From a checkpoint of a small masked image model: soap at rate 0.0025, 195000 training examples.
Rows from block 11 of the encoder, named by matrix and row number. Rows with one number belong to one neuron. Each number is 128 + 32 x the weight over the matrix's rms, rounded and kept within 0 to 255. All counts start at 0.
# gate: MLP gate (encoder.blocks.11.mlp.gate.weight, 768x192), inputs 96-191
# fc1: MLP up (encoder.blocks.11.mlp.fc1.weight, 768x192), inputs 96-191
# fc2: MLP down (encoder.blocks.11.mlp.fc2.weight, 192x768, transposed), outputs 96-191
gate.537 [104 123 163 142  94 149 181 158  73 156  97 172 150 136 111 180 125  89 135 105  82 133 133  77 136 115 106 154 125 112 116 119 145 104 150 174 145 162 113  94 153 123 113 150 110 182 137 121 148 122 131 119 106 133 131 108 131 118 138 139 140 120  96 102 160 134 151 116 127 171 145 125 104  95 105 189 150 133 141 128 124 146 133 100 171 148 119 125 154 128 147 117 127 109 173  99]
gate.538 [169 144 106  73 202 164  77 116 110 126  75 134 114 126 124 214 123 138 148 101  84  67 173 103 156 120 156 155  88  77  54 134 147 142 157 108 167 177 193 153  94 112 102  71 122 139 132  77 103 193 110 138 145 114 107 159 223 198  84 132 252 134 133 129 152 203 149 202 125 166 112 153 149 160 167 138  33 170 130 169 192 136 105 157  76 163  75 160  71 145 126 143 158 111 144  75]
gate.539 [145  79 115 119 153 105  85  67  84 150 123 145 194  85  95 135 146  48 120 112 116 128 183 118 158 111 193 181 155 111 144  55 115  89  85 162 158 112 117 110 109 156 144  70 189 169 112 137 135 130  84 131 143  58 109 135 107 130 117 121 145 104 129 109  95 198 203  73 109 128 173 133 111  93 157 148 103 125 146 158 117 138 106  79 171  88 128 114 111 133  53 121 100 123 109 164]
gate.540 [120 119 146 214 176  87 117  71  89 168 144  96 120 186 134  92  85  74 129 112 144 174 109 134 170 109 120 203 190 198 150 107 160 149 161  52 183  97 174 152 174 135 186 107  54 156 123  78  75 150 164 124 136 156  54  83 176 110 120 172 120  61 213 110 138  96  74  82 196 170 174 150 138 162 124 113 186 113 184 187 134 144 139 151 107 176  93 137 164  98 126 161  99 136 142 114]
gate.541 [163 148  86 124 133  97 105 126 121 137 134  97 114 156 132 115 119 149 125 111  43  82 134 193 132 158 105 158 131 164 147 173 131 116  97 163 135  87 150  95 106 164 138 147 164 152 175 152 143  83 106 105 161 139 130 104 136 185  78  90 133 156 141  91 128 154 145  86  92 107 118 120 102 139 135  83 115 110  90 146 126 154 132 117 148 171 162 102 133 119 145 117 120 106 129 138]
gate.542 [139 160 159 129  88 142 135 132 100 155  98 185 142  79 100 149 101 100 126 114 108  99 112  91  97 115 113 132 166  93 120 136  91 106 118 128 150 107 106 166 125 132 139 118 139 129 105 134 142 163 165 168 138 147 103  82 159 193 153 124 162 131 135  88 106 110  80 155 124 100 103 121 172 110  70 128  90 104 111 174 128 136 118 109 125 154  93 129 113 124 124 124 123 116  71 107]
gate.543 [129 161 130 171 109 190 116 131 111 148 117 119 181 166  98 138  95  68  97  77  97 117 120 111 137 131 148 111 111 127 146 151 173  88 158  89 113 126 158 121 121 109 148 136 141 117 147 123 153 135 130  68 147 115 140 175  47 143 171 142 146 101 134 170 118 132 155 169 172 144 188 161 114 184  85 104 130 131 116 118 112 142 132 120 127 136 181 107 124 127 124 143 126 116 180 171]
gate.544 [ 54 148  63 148 105 107 151 142 200 149 147  96 105 136 166  75 162  93  94 150 133 153 128 124 118 153 152  94 102 163 121 147 155 129 184  61 118 114 102 187 165 115 147  94 127 117 128 124 157 131 124 139 115 132 181 164 128  95  56 123 139 164 177 116 131  98 168 149 100 155 124 117  91 178 135 105  94 132 123 140 127  61 121 104  85 128 171 117  85 138 155 162  93  31 203 142]
gate.545 [175  85 102  99  74  88 122 149 153 193 115 191 127  64 115 146 170 142 135  96 112 130 121  95 151 157  94 168 133 141 142 135 145 137 146 186 127 101 147 109 164 131  79 119 133 129 147 149  67 137  83 118 130 136 159  95 111 157 179 163  99 116 106 116  86 116 134 163 149 151  95 154 118 124 150 124 183 125 109 132  91 133 107 148 128 168 156 145 138  76 107  96  62  49 190 182]
gate.546 [121 113 141  96 103 149  85 153 137 103 125 125 136 117 133 109 170 114 119 108  91 126 111 153 158 126 119 130 138 123 153 132 198 103 110 117 117 132 105 135 101 114 126 106 201 131 126 161 114 133 117 152 158 118 157 191 125 162 182 146 146 150 149 169 149 177  86  80 140 157 115  89 112 136 107  92 116 142 173 120 134 115 140  99 114  79 112 131 111 118  87 153 147 116 125 138]
gate.547 [ 92 119 121 180 145 134 130 122 130 147 148 158  90  95 120 133 147 125 156 123 123 130 105 142 117 139 109 142  97 165 125  97 116 107 121 117 133 152 107 135 146 105 138 150 100 139 131 100 139 133 109 126 111 136 133  95 133 101 166  92 141  90 157 157  94 128 152 140 137 139 140 127 147 123 148 129 103 138 141  91 162  92 143 150 126  72 134 119 134 171 117 172 114  74 170 131]
gate.548 [157 126 143 137 146 171 117 142 169  74 103 126  78 119 141 156 108 161 149 131  95 157 121 178 147 108 163 182 100 139 156 118 119 146 143 109 144 166 151 139 127  99 127  88  63 125 126 147  78 132 125 108 148 129 177 125 128 140 160 165 126 153 141 117 106 169 137 147 106 100 161 148 133 148 130 130 135 132 160 129 170 162 127 188 113  63 136 122 135 113 109 159 138 126 143 108]
gate.549 [124 133 123 138 131 101 128 155 117 128 153 129 157  97 155 112 148 200 102 126 125 147 118 124 145 128 152 133 161 124  98 132 103 128 128 129 119 121 108  72 121 118 108 109 118 135 153 129 133 161 102 123  83 155 140 158 133 112 104  88  96 110 106 121 142 105 106 116 145 121 124 124 142 158 140 107 131 106 112 119 130 149 147 155 107  64 113 133 119  90 107 126 113 107 132 144]
gate.550 [160  97 116 151 107  88 117 107 113 140 185  93 136 122 116 104 159 118 168 166 118 120  75 146 156 143 142 172 121 159 136 122  97 121 111 104 146 140 132 100 160 121 153 141  98 113 131 120 116 151 105 169 157 100 124 162  83 153 107  95 120 195 125 155 133 163 113  83 141  52 113 160 142 113 176 112 169 140 147 112  94 132 105 139 119 160 100 151 121 150 138  81 141 174 118 125]
gate.551 [146 139 112 145 115 136 147 121 114 109 106 107 121 157 162 165 172 113 118 123 141 122 157 127 156 135 131 114 155 127  97 104 161  74 138 148 123 159 143 150 166  89 163 144 117 157 103 168 171 102 130 193  89 131 129 155 114  89 138 105 175 139 123 145 146 126 119 167 104 134 121 189 119 152 106 122 138 130 132 130 137 116 155 138 134 120 135 119 127 125 136 105 125 149 189 131]
gate.552 [146 126 165 188  56 128 156  98 102 103 240  73 122 168 121 219 134 196  99  60 122 174 136 161  57  77 176  37 158 173 161 148  84 124 122 115 104 138 109 127  76 123 178 137 193 107 172 130  77  83 116 100  99 117 176 120 159 103 187  74 144 129 177 196 147 178 113  77 130 118 106 104 191  78  62 147 151 110 157  79  70 181 133  74 117 136 156 156 137 120 156 101 152 163 106 108]
gate.553 [149 120 130 139 123 142 141 165 127 103 103 107 179 133 133 112 152  99  99 175 190 155  89 114 119 126 104 111 183 174 132 139 159 133  97 147 145 188 145 125 125 100 157 126 148 118 140 169 144 162  80  95 138 141 178  92 143 120 126 126 120 125 128 143 166 141  90 143 174 167 129 159 126 158 126 115 153  93 125 158 106 106 153 100 109 174 150 144 108 158 107 131 139 118 106 146]
gate.554 [ 66  69  92 143 117 124 156 126 108  89  77 190  85  84 109 116  68 113 189  74 146 146 116 191 146 170  95 151 143  95  94 155 205 169 125 129 119  63 152  77 131 161 163 122 164 129 153 100  69 178 160 114 102 126  98 121 156 126 160 190 104 109 188 125 111 140 120 101 113 152  93 116 114  70  88 124 158 136 132  92 116 128 180 170 166 211 138 241 118 123 126 109 173 122 115  93]
gate.555 [106 123 126 121 144 143 125 153 145 138  71  84 104  87 138  94  93 132 114 141 145 134 104 113 102 170  71 156 111 160 135 116 184 129  98 168 150 125 152 125 189  70  98 114 166 153 101 124 184 149 156 133 137 123 153 141 134 166  71  99 128 132 158 139 122 145 113 131 122 121 113 137 126  98 120 114 121 105 110 192 128 123 100 136 105 119 156 171 135 125 183 140 123  92  85 122]
gate.556 [123 105 105 139 138 109 147 128  64 125 138 134 111 115 132  96 109 122 109 112  92 124 111 113 154 168 157 134  98 142 160 128 119 118 142 124 112  36 129 127 146 165 149 149 164 145 130 121 110 134  40  96 130  79 113  52 183 107 150 123 115 194 171 125  77  86  69 117 125 144 123 111 122 185 162 104 138 121 132 141 129 106 145 110  94 126 160 110 127 125 155 107 116 136 105 149]
gate.557 [110 129 118  96 109 146 134 108  91 149 129 137 131 134 147 161 141 115 147 136 141 135 147 151 111 150 140 157 142 128 159  99 119  89 132 145 121 137 119 107 125 141 149 113  65 126 131 134 142 100 121 152 102 123 127 104 130 167 108 122 122 147 156  85  83 159 113 144 122 126 188 141 128  82  94 109 138 163 126 129 116 125  93 114 169 149 127 135  99  95 114 117 109 130 125 163]
gate.558 [111 139 160 118 217  65 180  83 187 113  73  71  77  67 133  90  98 139 127 172 131 112 119 102 109 159 136 138 179 174 146 120 132 127 162 137 110  90 112 129 135 189 105 111 126 134 107  84 107 109 122 131 153 119 129 124 149 127 150 179 130 155 161 155  63 155 133 125  48  84 131  76 177 148 100  76 127 132 123  78 152 145 136 154 165 114 116 139 147  95  83 175 171 158  95 152]
gate.559 [147 125  89 162 122  88  91  75 217 107  68 137  82 124 132  90 163 156  79 124 173 166 119 191 211 133  81 128  29  92 135 102  65 149  97 190  77 103 151  67  87 160  95  65  65  89 115 184 133 180  90 139 108 190 208 149 137 122 152 153 155  90  98  98 125  98 162  79 157 166 176 123 217  60  77  90 100 112 137  34 124 182 139 107 138 127 114 101 125 108  47 120 180  92  77 100]
gate.560 [155 121  94  98 178 124  82 133 147 112  45 138  90 170  98 165  66 134 124  98  86 157  43 167 136  94 111  68  77  30  29 198 100 128 159  87  58 154 169 109  51 134 197 127 104 187 202  80  48 170 132 160 104 189 172 113 178 145 190 123 152 164 118 152 126 148 198 185 136 128 193 134  93  85 124 111 119  83  91  87 156 103 134 183 147 191 110 110  52 164 124  75 133  95 105 145]
fc1.537 [162 157  91 115 160  91 100 113 168 116 144  76 102 144 165  93 106 132 132 130 139 146 111 150 138 129 117 109 128 139 127 106 111 170 109  97 127  97 144 161  80 122 170 100 138  88 115 153 136 145  98 117 117 121 120 128 141 125 141 132 115 144 145 135 108 117 108 162 148  98 129 116 145 163 177  91 115 152 103 135 132 117 139 152 117 145 135 150  97 145 119 141 127 137  97 145]
fc1.538 [ 86 112 136 167  81  84 189 117 147 130 155 137 142 137 133  37 146 108 108 146 172 174  80 131 117 125 111 113 154 117 199 103 144  86  89 120  78  87  85 119 156 101 137 195 107 110 124 155 144  66 141 159 109 170 149  82  71  56 154 141  44 125 133 139 137  51 100  63 131 107 136 117 130  90 104 124 207  92 132  89 112  93 154 122 154  90 187  84 178 106 127 104 131 143 116 153]
fc1.539 [142 104 141 132 109 121  91  90 103 155 131 150 165  94 116 127 129  60 139 119 131 116 201 144 128  93 188 162 136 112 131  73 118  70  94 170 142 137 143  97 102 138 133 105 179 140 119 137 132 121  99 142 124  79 123  91  97 123 135 111 118 100 108 117 117 182 185  93 130 113 168 145 125  75 142 150  95 119 158 132 105 119 112  90 161  91 120 122 113 111  61 116 105 110  97 143]
fc1.540 [145 137 127  78  81 129 156 178 185 115 113 171 153  91 135 168 176 168 130 142 114  94 126 123  96 154 118  73  82  46 113 119  61 108 100 188  75 144  66  89  95 131  96 147 197  88 111 175 205 105 106 123 137 107 205 173  84 146 164  88 160 173  55 160 119 162 200 153  69  94  62 108 137 137 127 142  76 157  65  65 127 116 124 118 146 103 154 121 100 154 138  92 156 113 125 141]
fc1.541 [162 153  86 139 150 107 113 122 107 122 127 104 123 153 136 124 147 161 110 124  48 100 125 192 134 167 114 135 131 133 155 174 133 102 105 161 130 107 159  81 122 144 141 148 177 141 176 137 173  74  98 116 153 118 147 127 130 157  96 116 134 163 134 100 136 139 127  93  99 127 115 122 115 123 152  84 120 102 106 138 130 140 121 129 137 150 146 101 137 132 181 128 153 103 105 148]
fc1.542 [152 161 108 117 136 154 140 112 166 108 117  98 123 143 156 140 145 136  94 124 155 158  91 105 129 120 141 135 163 138 128 123 114  96 177 168 130 135 108  92 128 156 172  99 110 123 155 146 143 125 105 148  91 109 167 121 135 131 124 130 153 127 102 150 107 100  93 126 109 111 129 134 104 128 138  99 132 126 143 143 129 123 107 136 110 116 102 122 148 151 151 165 104  86 116 120]
fc1.543 [173 167 131 130 117 107 149 156 144 104 125 156  76 105 153 119 125 174 146 195 153 136 148 147 119 156 137 105 140 129 123 122 101 137 122 150 125 158 134 164 171 108 182 112 141 131 125 130 138 120 156 103 116 156 111  91 158 128 144  96 125 100 153 106 128 136 125 127  98 117 121 106  99 143 118 133 166  99 149 119 125 140 106 132 112  64 133 119 185 106 153  89 133  95  94  77]
fc1.544 [211 118 177  93 116 142 151  78  81 124 123 146 160 154 119 174  97 156 136 122  93 113  99 127 125 145 114 158 154  90 117 132 118 116  93 167 112 143 139 138  95 130 113 144 144 130 113 148 125 132 117 109 110 118 114  93 137 119 177 131 127  98  82 130 115 154  86 110 137  97 108 121 135 107 105 126 144 109 124 105 162 151 130 152 148 116 137  97 172 112 119 117 167 211  74 114]
fc1.545 [136  68 115 124 101 103 154 154 148 191 112 188 146 116 121 127 155 168 154 123 105 103 128 117 116 168  96 172 128 134 154 144 125 130 122 160 139  90  98 123 170 156  89 143 109 120 159 136  85 130  91 126 134 148 157 124 112 183 150 149 108 121 127  98  61 132 138 155 149 138 103 139 119 125 170 100 162 102 108 120 104 142 116 134 132 138 128 130 165  61 113 107  76  59 183 177]
fc1.546 [132 108 142  88 169 165 106 154 177  90 159 131 128 136 161 129 138 129 104 155 116  85 130 146 105 135 124 139 127 119 144 100 141  77  95 149 114  77 100 115 109 136  80 120 187  95 111 111 133 160 160 100 122 110 150 136 122 135 154 140 125  93 148 161 131 143  83 117 162 169 125 108 131 145 168  89 103 136  89 127 122 113 152 100 126 119 145 144 139 112 127 150 129 141 178  98]
fc1.547 [ 89 111  97 119 118 120 118 134 127 127 109 151  95 138 153 138 131 133 145  98 136 146 116 141 150 128 131  96 103 137 120 102 135 126 124  86  97  85 125 145 117 110 140 163 113 137 159 135 105 131 137  88 107 128 122 105 127 125 135 137 119  89 114 104 124 132 144 157 171 112 142 105 155 140 127 121 106 127 146 111 146 108 163 132 146 106 137 129 148 134 136 159 124  97 159 147]
fc1.548 [156 112 139 142 172 167 107 143 162  84 113 153  99 136 126 146  86 147 144 124 102 136 109 166 160 124 172 187  96 123 147 129 128 129 145 120 119 180 178 121 115 117 131  86  83 107  97 144  89 126 124 116 140  98 145 155 115 158 152 184 135 166 147 125 112 169 168 135 122 110 128 120 124 150 138 123 139 157 154 133 167 160 136 187 122  85 140 129 111 125  92 210 124 141 146 121]
fc1.549 [122  87 121 114 137 168  93 128 145 126 117 163 126 160  97 151  86  73 147  71 121 135 132 160 114 118  92 126 130 123 136 116 121 125  99 154  79  99 143 125 128 107 143 140 162 141 102  85 136 109 110 121 112 115  92 158 142 149 124 189 122 123 134 114 119 128 171 107  95 128 138 145 112 151 126 120 122 161 120 118 116 126 147 127 127 157 130 102 124 182 109 148 122 141 174 130]
fc1.550 [176  66 121 161 140  96 107  81  96 148 191 114 127 102 106 138 151 100 142 143 120  81 126 109 165  91 179  90 135  69 138 103 142 132 127 119 178 105 155  62 151  93 134 135 130 189 112 140 129 186  81 120 162 121 107 151  91 125 128 128  94 141 158 129 131 116 111 131 147  68 109 133 109 152 153 160 154 151  90  91  89 157  89 137 139 132 140 187  86 163 105 106 129 168 122 124]
fc1.551 [107 136 122 106 162 144 120 153 115 133 130 118 126 118 122 103 100 167 133 140 101 128 161 148 122 116  86 141 100 164 122 161 130 119 137 133 153 125 127  89  95 128 121 116 133 108 117 119  82 140 143 109 152 138 142 102  92 142 104 152 120 160 132 127  96 123 124 114 156 131 141  77 141  74 138 101 147 137 124 132 143 124 155 106  98 122  99 100 149 123 139 145  82  98 114 121]
fc1.552 [144 129 173 178  85 125 168  93 122  87 233 105 109 174  98 199 127 162 114  54 153 150 125 157  89  91 158  67 149 164 169 147  97 108 128 125 123 138  87 129  93 136 149 152 179 122 162 135  78  96 127 125 102  99 156 147 172  99 176  82 138 132 148 220 126 165 100  76 128 132  69  84 174  80  73 169 140 111 151  85  86 183 123  81 105 132 136 119 139 128 158 113 141 165 116  97]
fc1.553 [126 142 139 143 147 112 158  86 140 122 136 174  90 163 120 134 122 139 125 102  80 140 158 154 152 121 174 130 126 117 112 110 105 138 144  95 142  81 112 135 162 131 101 134 122 188 114 102  91 114 161 175 100 150  92 129 109 150 114 120 130 158 131 102  99 120 147 109 127 109 147 117 121 105 136 126 119 132 107 106 142 151  88 135 131  91 101 110 171 101 151 113 105 130 141 105]
fc1.554 [136 151 138  84  95 122  93 106 118 143 148  58 129 135 152 143 172 100  92 156 126  93 161 110  83  86 129 136 128 161 121  99  86 126 148 152 140 132 104 150 112 112  78 167  81 114 129 170 181  88 104 128 150 177 122 130  90 150  77 141 186 127 123 149 145 144 138 141 135 156 112  85 139 167 127 102 105 134 145 117 134 114  77 123  91  94 139 133 179 173  90  67 115  95 110 112]
fc1.555 [145  99 147 142 104 113 162 128  93 143 171 161 105 170 115 118 178 104 127  70 118 149 142  93  76 144 156  54 176  73 115 118  79 157 178  93 122 196  92 117 105 162 112 110 106  81 140 137 113  93 105  96 108 131  96  99 135  82 188 168 152 130 101 143 141  65 151 140 165 158 150 152 125 161 157 144 117 176 117  97 162 144 150 153 129 131 119  90 160 135  65  65 155 152 167  80]
fc1.556 [115 165 169 132 131 106 106 155 155 154 130 103 132 152 158 160 131 119 117 143 146  99 138 147  98 121  56 118 155 144 117  91 139 140 125 140 132 190 144 140 140  98 113 169 146 122  87 137 130 117 205 138 161 150 178 186  75 136 146 125 151  94 109 139 135 155 179 125 110 133 127 167 137  73 124 172 112 164 140 128 120 150 107 141 159 130 118 158 138 108  78 136 137 110 171 134]
fc1.557 [108 147  88 114 113 179 152 118 109 104 131 154 126 188 141 136 120 152 136  86 108 127 111 121 115 131 121 121 142 145 156  95  78 180 127 133 119 116  91 110 121 139 207 104  89 146 109 157 104 101 136 150 112 160  82 114 133 100 184 143 143 180 130 116 122 158 139  93 148 149 135 148 166  95 115 117 148 124  90 106 124 100 168 115 209  93  93 144  95  95 121 140 108 177 164 114]
fc1.558 [126 151 115  81  68 200  89 161  95 130 162 160 187 182 116 145 143 135 117 122  91 155 141 158 127 117 108 112  98  66 129 130 125 147  81  99 132 154 123 153 139  85 126 111 136 111 150 141 154 172 139 143 121 128 135 117  81 139 130 106 122 137  88 128 172 114 104 103 217 155 150 170  99  91 156 186 104 158 123 156  96 102 134 117  92 140 127 129  87 156 182  90  64 115 138  69]
fc1.559 [110 111 164 103 157 165 177 177  56 139 194 102 155 116 119 152 111 112 130 109  88  95 112  77  58 147 150 152 194 153 109 141 161 123 134 102 198 144 106 176 168 105 177 203 163 184 136  86 114  85 170 127 152  85  67 107 111 146 103 109 100 153 145 158 107 150 100 180 111  83  98 147  82 147 201 162 165 122 109 190 142  80 132 143 115 138 151 165 120 160 210 165  94 142 176 120]
fc1.560 [173 120  98  93 156 117  51 124 175  71  93 102  82 152 113 180  45 139 162 114  84 150  21 138 157  99 114  54 108  19  59 218  78 114 150  95  81 173 173  95  63 132 208 119 109 165 212  47  41 164 117 137 119 169 167 139 193 109 195 117 125 181 142 217 132 148 208 154  96 111 193 154  92 104  87  79 147  92  85 100 149  96 123 188 136 148 126  89  16 181 149  60 127  71  99 187]
fc2.537 [196 174 112 135 139 139 130  85 107 128  72 111  94 160  94 117 117 138 118 125 117 137 181 166 156 122  80 115 108 129 148 130 104 153 150 104 120 138 158 128 154 111 144 122 135  75 102 133 124 167 155 152 136 131 131 101 151 166 138 111 132 150 138  60 107  66 135 185 114 139 131 140 142 115 145 124 121 149 113 146 133 115 134 132 167  70 141 141 105 135 158 104 138 170 121 108]
fc2.538 [122  99 140 170 189  91 150 107 106 131 119 161 106 129 124  88 180 143  87  85 133 135  92  89 180 135 105 137 166 107 120 105 160 131  95  78 154 146 132  73 139 124 122 156 178 139 119 134 160 123 124 164 147 177 128  74 114 171 108 119 126  99  97 147 150 101 102 136 112 155 122 127  74  89 123 110 125 132 181  69 131 159 147 145 117  84 170 115 146 161 136 137  83  91  67 149]
fc2.539 [150 145 143 160 103 158  76 156 150 138 125 148  82 134 142 156 203 166 110 129 124  97 122 155 136 108 124 108 139  88 117 141 153 144 125 133 160 172 140 149 157 141 141 117 169 135 176 101 142 166 145 153 117 129  88 109 114 109 122 141 100  83 111 148 180 172 107  98  72 162  76  96 149 102 132 171 163 162 143 144  93  90  84 151 125 119 121 151 169 120 150 150 185 148 116  96]
fc2.540 [160 203 103 201 163 109  97  84 112 123 158 141 129 177 124 107 171  98 173 143 146 213 126 183 157 144 113 143 165 152 114 134 115  74 131  87 131 135 160  55 169 116 113 104 138 109 148 131 126 160 111  83 102 135 115 104 168 171 141 139 107 128 114 137 127 105 140 120 196 116  96 147 144 164 116 163 135 156 157 157 139 160 131 161 179 133 162 182  69 138 124 124 132 106 137  97]
fc2.541 [169 141 132 159 133 120 127 141 115 107 149  89 110 142 112 119  94 110  90 142 124 184 138  39 144  67 144 134 139  59 113 157 155 178 146 125 155 170  84 139 116 123 168  87 122 128 134 124 120 146 131 173  82 155  90 118 147  88 187 162 137  70 129 147  87  95 138 186 177 116 139 145 210 108 128 168 158  88 181 157 150 124 143 123 129 122 138 147  76 132 102 126 122 217 108 135]
fc2.542 [143 112 123 136 146 132 148 155 113 156 110 122  97 106 185 149  98 163 129 132  92 129  90 135 143 102 114 139 105 129 194 141 125 159 147 161 174  84 138 104 128 120 137 157  61 100 123  99 179 165 128 142  90 160 165 113 127 151 163 130 143 133  81 123 128 116 135 110 137 109 127 132  99 160 116  99 176 112 105 105 129 139 143 149 128 105 106 145 143 155 107 106 147 123 105 151]
fc2.543 [177 129 174 125 107 115 129 105 159 127 123 157 109  92 112 133 124 160 142 137 145 168 138 163 159 137 101 110 135 124 112 107  91 102 177 144 111 155 139 180 100 137 133 133 102 159 135 118 161  90 163 122 135 119 178 112 157 168  90 142 115 150 127  81 137 124 187 104 103 135 133 125 120 171  91 148 149 103 145 114 121 110 110 142 116  84 103 160 197 166 175  99 107  88  99 116]
fc2.544 [198 145 162 157 125 145  78 117 134 163 130 160 134 136  96 139  84 176 132 106 118 122  99  77 136 132 101 177 146  74 147 117 123 103 108 168  94 153 128 115 111 132 119 143  91 129 121 145 138 119 151 125 107 172 121 111 156 145 153 172 125 114  39 146 116 199 117 144  94  98  99 145 156 101  86 119 147 144 107  98 109 114 134 150 151 162 106 130 184 177 123 102 140 190  89 146]
fc2.545 [147  95 104 121  97 110 113 170 101 169 112 181 146 107 142 125 138 102 176 125 122 121 110 147 108 155 116 150 120 131 151 133 115 117 137 164 130  66  77 107 179 147 135 123  98  92 145 149  65 112  81 141 165 115 174 111 114 156 172 130 149 105 135 126  64 114 110 153 150 148 128 157 133 110 160 135 162  92 130  94  62 132 133  67 109 123 128 125 123  68 122 122  72  77 168 187]
fc2.546 [ 95 112 137 109 125 188  98 106 132 135 122 117 156 122 191 149 125 118 127 113 110  38 113 135 125 129 165 121 166 110 126 154 135  99  96 154 169  89 119 131 140 135 136 150 131 144  99  93 137 116 150 186 156 113 126 171 131 127 183 109 150 130 139  98 121 144 113 150 101 105 110 116 135 127 149 137  66 127 110 106 105  89 168  99 146 124 138 140 121 142 101 134 143 119 117 142]
fc2.547 [142 121 119 131 108  98 118 110 104 111 112 108  95 139 175 122 143 137 143 109 104 103 136 160 107 107 128  95 131 140 123 103 131 121 111 115 124 125 157 169 110  80 159 142 113 166 118  84 122 116 141 168 153 100 123 124 118  91 137 160 154 128 139 122 153 109 161 132 171  94 112 123 151 114  99 141  98 106 168  78 160 134 152 147 144  95  82 128 106 130 148 187 100 170 143 132]
fc2.548 [101  70 128 116 133 105 106 127 153 118 127  89 148 107 127 138 123 113 143 135 150 115 107 171 128 171 171 123 142 132 125 141 138 109 163 183 153 119  75 129 178 135 113 144  72 163 112  99 124  88 128 131 126 109 136 167 109 126 166 154 136 162 157 115 155 135 178 141 142 122 104 134 138 114 142 131 149 126 154 108 135 137 147 114 100 100  95 128 121 149 152 130  80 153  93 134]
fc2.549 [131  98 117 103 130 116 133 133 145 164 144 137 146 130  90 116 107 113 133  71 141 112 161 166 138 150 122 139 145 151 102 116 124 154  79 126 104  89 130 107 147 125 102 136 119 163  69  65 163 106 114 105 127 161 116 124 123 163 148 159 130 127 139 102 134  93 141 144 127 106  99 156 139 148 147 127 103 113 107 142 112 123 143 153 119 132 131 132 114 163 150 134 146 128 138 129]
fc2.550 [175 139 131 130 159 138 146 124 154 122  66 126 150 150 108 176 150 122 153 100 134 137  69  98 146 162 199 123 140  93 187 101 118  89 133 140 123 116 161  66 161  85 146 119 199 127 151 159 169 184 123 112 109 108 137 126 180 125 139 123  80 126 162 158 136 139  93 163  97 106  66 144 150  99 147 153 141 151 138 122 127 122 175 138 120 167  64 149 141 157  89 147 158 163  98 100]
fc2.551 [ 90 145  97  89 145  89 111 153  84 144 128  96 126  97  95 124 122 125 137 113 101 149 134 161 128 183 115 147  96  76 114 121 129 110 113 115 128 115 150  94 108 134 103 142 101 120 118 138 119 153  91 116 129 112 116  97 145 124 105 157 126 127 125 124 120 127 161 106 179  94 188 136 136  81 113 126 126 105 134 156  78 161 142 110  81 150 126 135 121 105 124 155 106  92 103 147]
fc2.552 [ 91 132 147 117 176 129 145 158 140 134  50 209 136  96 138 121  93 119 142 155 182 106 142 128 204 187  93 218 138  67 120  85 146 120 136 141 172 108  93 160 144 130 116 103 125 141  78 154 129 156 147 146 135 165 124 119 130 123  70 156 155 161 106 119 124 126 112 139 188 112 130 144 111 133 140  68 158 160 117 166 150  63 145 174 102 131  78 120 140  99 121 130  87  99 155 148]
fc2.553 [155 147 141 145 150 105 149 129 117 151 130 172  96 140 115 126 155 152 145  91 147 125 158 124 125 121 104 102 158 157 131 153 113 159 120  66 150 118 100 124 101 121  96 114  93 114 128 163 119 132 107 121 136 145 128  98 151 120  83  84 135 157 131  99 129 119 105  96 136 124 125 150 124 111 105 131 119 153 108 145  92 193 133  88 131 134 135 142 106 115 125 128 125 145 138  74]
fc2.554 [162 162 119 116 112 142 128  90 132 134 157 101 133 145 150 140 214 118  79 146  65 118 163 142 107  70 123  96  97 151 147  54  91  87 138 195 131 154 120 166 132 165 143 118 124 115 117 151 153 100  74 108 157 145 138 114  91  94 106 110 171 129 124 197 146 122 140 148 122 174 126  98 101 134 130 129 127 185 117 118 125 122  63  65 139  63  99  90 134 158 121 134 102  78 128 128]
fc2.555 [ 95 125 123 156  96  90 169 128 107 156 170 154 114 160 103 143 172 124 143  58 144 142 142  91  92 143 148  58 167  79 110 122  85 150 193  84 112 192 103 134 130 151  95  97  86  72 144 137  95 100 128  98 123 134  69 114 148  74 221 194 150 110 125 169 153  60 152 149 156 136 162 153 125 167 156 182 135 163 119  86 194 147 168 145 135  98 101 102 155 162  57  84 172 171 163  72]
fc2.556 [129 113 194 168 138 142 145 135 135 158 148 127 135 126 173 124 108 111  95 129 172 166 128 151 108 159 108  84 154 153 144 107 148 120 111 138 156 147 148 131 152 111 111 123 115 130 103 172  75 113 128 124 142 140 225 121  94 144 129  97 124 121 119 149  95  77 158 118 149 150 101 158 104 134 126 193 100 114 149 116 116 144 143 157 147 140 109 157  95  74  86 113 106  94 146 128]
fc2.557 [111 125 102 116  89 161 146 107 103  81 103 155 109 173 109 142 141 185 140 105  82 121 121 137 112 130 112 162 122 117 138 122  91 175 124 124 119 116 108 118 114 112 164  99  98 132 110 158 117  93 142 131 122 142  78 121 132  62 169 127 162 131 119 111 131 162 135  93 139 135 145 143 150 127 110 152 148 144  87 110 134 118 141 111 242  87 108 128  80 110 109 158  77 173 151 106]
fc2.558 [132 179 108 156  78 125 149 160 121 134 139 113 142 182  83 129 156 140  84 124 129 148 138  76 119  90 123 101 175  86 116 149 131 136 104  90 114 160 122 123 131 120 146 181 139 129 122 139 139 119 145  76 156 143 143 136 141 185  76  71  89 147 177 138 146 115 142 130 146 155 126 119 112 123  84 145 115 148 130 167 131 193 134 126 168 125  87 106 117 108 144 163 136 113 135  95]
fc2.559 [147 150  84 129  78  90 102  96 196 156  82 165  93  98 142 110 145 107 105 165 151 158 175 165 170 129 128 137  96 109 174 115 105 120 100 145  75 102 149 100 144 183  71  42 119  80 125 120 165 172  92 114 121 230 180 130 121 107 142 173  85  99  82  82 100  99 162  68 146 193 161 117 195 119  51  86  72 125 157  48  99 193 149 122 146 130 133 105 119 104  24  93 145 110 115 139]
fc2.560 [ 91 134 122 183  96 104 188  88  68 131 159 155 151 106 145  77 223 144 125 142 209  97 224 107 100 143 123 172 160 200 157   7 167 166  92 161 157  80  69 153 187 130  15 129 163 108  23 203 203  64 136 126 137  75  78 148  41 142  72 149 112  94 142  57 124 129  68  80 152 121  90  99 138 117 155 193 112 156 147 157  90 138 156  78 121  93 123 140 213 116 115 211 120 154 153  72]